config.toml
mask_ratio = 0.5
loss = "l1"
inner_norm = false
moe_every = 2
expert_mlp_ratio = 0.25
width = 384
ema_decay = 0.995
epochs = 19.7
adamw_weight_decay_other_params = 0
Rows from block 2 of a small masked spectrogram model, named by matrix and row number. Rows with one number belong to one neuron. Each number is 500 + 25 x the weight over its row's rms, rounded and kept within 0 to 999. All counts start at 0. Numbers have three digits each.
Before each neuron's rows are labels from the 100 clips, of 14976, where the neuron reaches its highest value: "peak in band" is the frequency band that holds the peak. Only what is clearly more common there than usual is listed. The data: single English command words and digits, spoken by a formant synthesiser in many voices.
# fc1: MLP up (model.blocks.2.mlp.fc1.weight, 1536x384), inputs 0-76
# fc2: MLP down (model.blocks.2.mlp.fc2.weight, 384x1536, transposed), outputs 0-76

peak in band: 2000 to 4000 Hz
fc1.345:512495521520483489489520512504515478497513461488499528509468514473474520505499490476476517515500520501512504512475528475458484507502520533506468498505525479500520503489471499525480455496545449526509465475511537494432442506459506509
fc2.345:548495553538504462511516517527540488534466495502558537493490463517505464503524500473477516483529453511477519541501504499506485481523486501477518513477521501519517516465483504472508484493516510476496448515507475550538545495500482531

peak in band: 1000 to 2000 Hz
fc1.379:522487507534515528509524539503484512440501517497501527503438484509506491539538508535495533533515446495513545495523489490469497484502515482465509497536517515530455485574471502486548524494465460502487489485475497539482469467517506539
fc2.379:488489463506508474477482464485515484525500491508523485503555549485502470508484519465501526496475511491502487525473490547460516528518531496487481524530505475465501508460487515515453483511475517505488539481510494517531477528505471520

peak in band: 500 to 1000 Hz
fc1.363:552459552550510521544480525477495496538433498499501496454450552496464470484518501515487483495505492503536536489501514468503531538484506494475496485510521467512536480452513490477528464526498480497518534494527476424476470497526499522
fc2.363:474486520463477522459509488461554510487518583537500523521507483502503453528519474498484498523505472485502527501536494500529523507510495506455522497427497543480520450468529511497465510451466442450505500500509492549495530558522555530

peak in band: 0 to 250 Hz
fc1.280:483491525478477464510553544479459521562484526488504489510523484540505518495526483511496476508479548512479512534462501468508475513507485529496541503515470458480533522470523509516489441550513519503493491478547529458472443487514479522
fc2.280:449480508509485487519444482485521472535465540539504478547495481524499495528482539480482477517502523487541505513531477511457522513527503456522489515443494498505512503502530498507536518504461543481488538438485470503475474473446480529

peak in band: 1000 to 2000 Hz
fc1.497:486491529521510486520483515488497495526534477525490520468556476495479503526516510482529493494496478467491518491460470515534468481507537493521489540474509497532552474458505521491468524501493511533490509464500481465457525555532556511
fc2.497:523495524485535467526500524512463491495487520494530501513479538530526547534519458510525454518501493526527508498477515536488497503496518450522487486481495518479539541511517518506515479459504467529507479470485502532498475525469471476

peak in band: 4000 to 8000 Hz
fc1.767:488521528515486510523529529511463442528499501511476515485468527509457540489512525467482478496490539521456528507495516506491534508461445467523484515471512525530462530474495483500568465482516480488538526547533536490515474516514531501
fc2.767:488476498499503517502446460498534501502494491499442536481480517485489464502522522501498485502470504464530500480506481495529509487486486545491518515523553524488509503505507504475495538483492477486531480510463507488458490512487489495

peak in band: 4000 to 8000 Hz
fc1.46:502488489526495526532523483498450509518526459522508466523512409510491561479521489498503501521457554503499494504514505478479474490505529507502471511530492488487493522479485485465524502505489481508499502462476481542530508552490513543
fc2.46:484510509519514448514453545483527507504450544464505515473516476478542513538505487502511507475507472512514531513447530515474524474446471475428552512502491477488505543494489477498498479519505488485530494519526497465479479510521484458

peak in band: 250 to 500 Hz
fc1.559:481516533503481508490473520527500492525504508482513532510501521528475519500502488517520492479510500529484476523551520497466496515531462465536493496450509480465517513421547458556494501542448505502535531501457527521485515474425544506
fc2.559:478462483489534476512474490485540524511513496504500488529491490466483469453505484483494494527480470453510498526535461516494498531491537482523512515533465538482462509472467534507534513559506529466506510471486497504490478494503495506

peak in band: 2000 to 4000 Hz; 500 to 1000 Hz
fc1.665:510539480516504519475475522499492468482462473501453520490513495475489439461521531508490481506519505524521536533519484507540489510511470489478524505510496510493521474499480473485483462478504482498517510498539506514539507479535476521
fc2.665:536494491513444477512470492568511490500527489484496492461528525496456548522498508472509451537489504497495483513475484515459513475492525525484510480525500464476522500497529469512498492534486486562432500525520464475495470534527512508

peak in band: 0 to 250 Hz
fc1.227:481483522508497527489461518494536532475492449513441473499471491457476512503542494505478477452489527495469466462502499479538480480497503502519533461486481492502514502473506495532518564534518492493520489549491500481501482515490484507
fc2.227:513463531513451535492530479496488490536529477516476514497447531503517485524447481444481505507513519536484484534511493471510536533517470498504480486497462506487465497496493484490501520487516508493502489517461483539532545498516463494

peak in band: 4000 to 8000 Hz
fc1.473:528457545507442512481467559535507508489509522463500528490532487492491482473495537477575532468503475508515542508496521494490488505515507497490551523481454513505494476456493520518459495513525479480531473509513503474492555517562471494
fc2.473:472495539498490499469488469478537479535500541508487498464527521490503498489488505505508469474488462467508520503511485498504491445509484495517489482480496496530480431548508490490531492522482556542474551465516480488517476501455496526

peak in band: 1000 to 2000 Hz
fc1.513:482490519514529500486496558559485457503518447556465521491469474501543488492515477478506506463483466503527532538501516485505482495483492465466501535508471460450476501469447476508457496508515469502467510509507487510472492508452448540
fc2.513:496459516489484494482528517496491490472521479532517465470468519510484465506532496494506417490572469519493499553505508499479458552489496539505503513485494525505492482485534527536474512501506460509515449509493517528504489497525474499

peak in band: 500 to 1000 Hz
fc1.268:518534480486531524487532534515489451524492475487506493519481517500467514531525457479528521540488551476492486512555503527496521514482512493530499514482487456532565505499470532494519497526448472449522499493528499500546520483537535448
fc2.268:497533498510533504451497489515513490496494536454487468472532482501485477483532504504508518471487496494515512532461532520520542524506501496497487499511532529514541486498446559510502520561450522510495506480482494530481474486487496506

peak in band: 250 to 500 Hz
fc1.21:494491457502481446504433510534484509562517496512506467531497511498493468500533513448539508525498519541495521501485485454497518524508453454500502498508535511481472535475493473529477498532489521499504516482487463504493546486515500515
fc2.21:507529485493480513493528535473482484523501451514499537503482495533483527502473499518488511460507462450509514522506490532478478533511528490501482507575474490469503494513526523481488507504510515524489541501485490552450514479539508460

peak in band: 500 to 1000 Hz
fc1.88:471496477505514494440508497495478520507511520481519490523520539494503492479478515496473527506493506511524510497517510472540522470519489495533506514502519471468517472465474484499506476479522503508491527499518500456524490533469557500
fc2.88:506486494515508468504506499460544541534516483473500478491537524534486481510568456489510465489473454493523474509511514528481483535479458502467480538486517471481465488516502484512479487512462476479546568505487472555512477490543482513

peak in band: 500 to 1000 Hz
fc1.738:524550489490467506509505541557541503509556539508500565484515502503515461525539507442519453552528498535498501479467444493515581495487479510482511534501483484500513493467518488475474498499474506508513523497496534535527456468509514484
fc2.738:502464491463462502489480516506532512525490494516496511483482446480515500464512535500504524495508505488552454522463546425478571459509495493513515468532557502474485467509525495489497509494489518515488470458543563502485453479469539482

peak in band: 1000 to 2000 Hz
fc1.10:541510517534482452503456584491501470473490534536495514480478461462514466499462484510477515510462558513501530526486495514474489531477554519495500556454537504509532511479504491483515484485477518534501509520501477509481518520491530525
fc2.10:501482519521476486453497512512464456493504524497490446496498546517510465502510502477541475520496488475484520497537534477464473516488524534546531498499533504550487476489490452509512556491519509498458521495515518539522513503477484497

peak in band: 0 to 250 Hz
fc1.576:514505541476501445525510515527536503482503538532484453513540507488507519495493495540490521501489513500520489539456512522508547475516525493534498505489411527497494475513545504455530477494469507505492499542487498513458500499481517490
fc2.576:499505491514513513478504507521460552479537452458479458512507494522540541492505510522518484467515497482457521533441494542494513490509500541511500517547504490474465492503539497533486508470490489459532492524496478521486534472488523546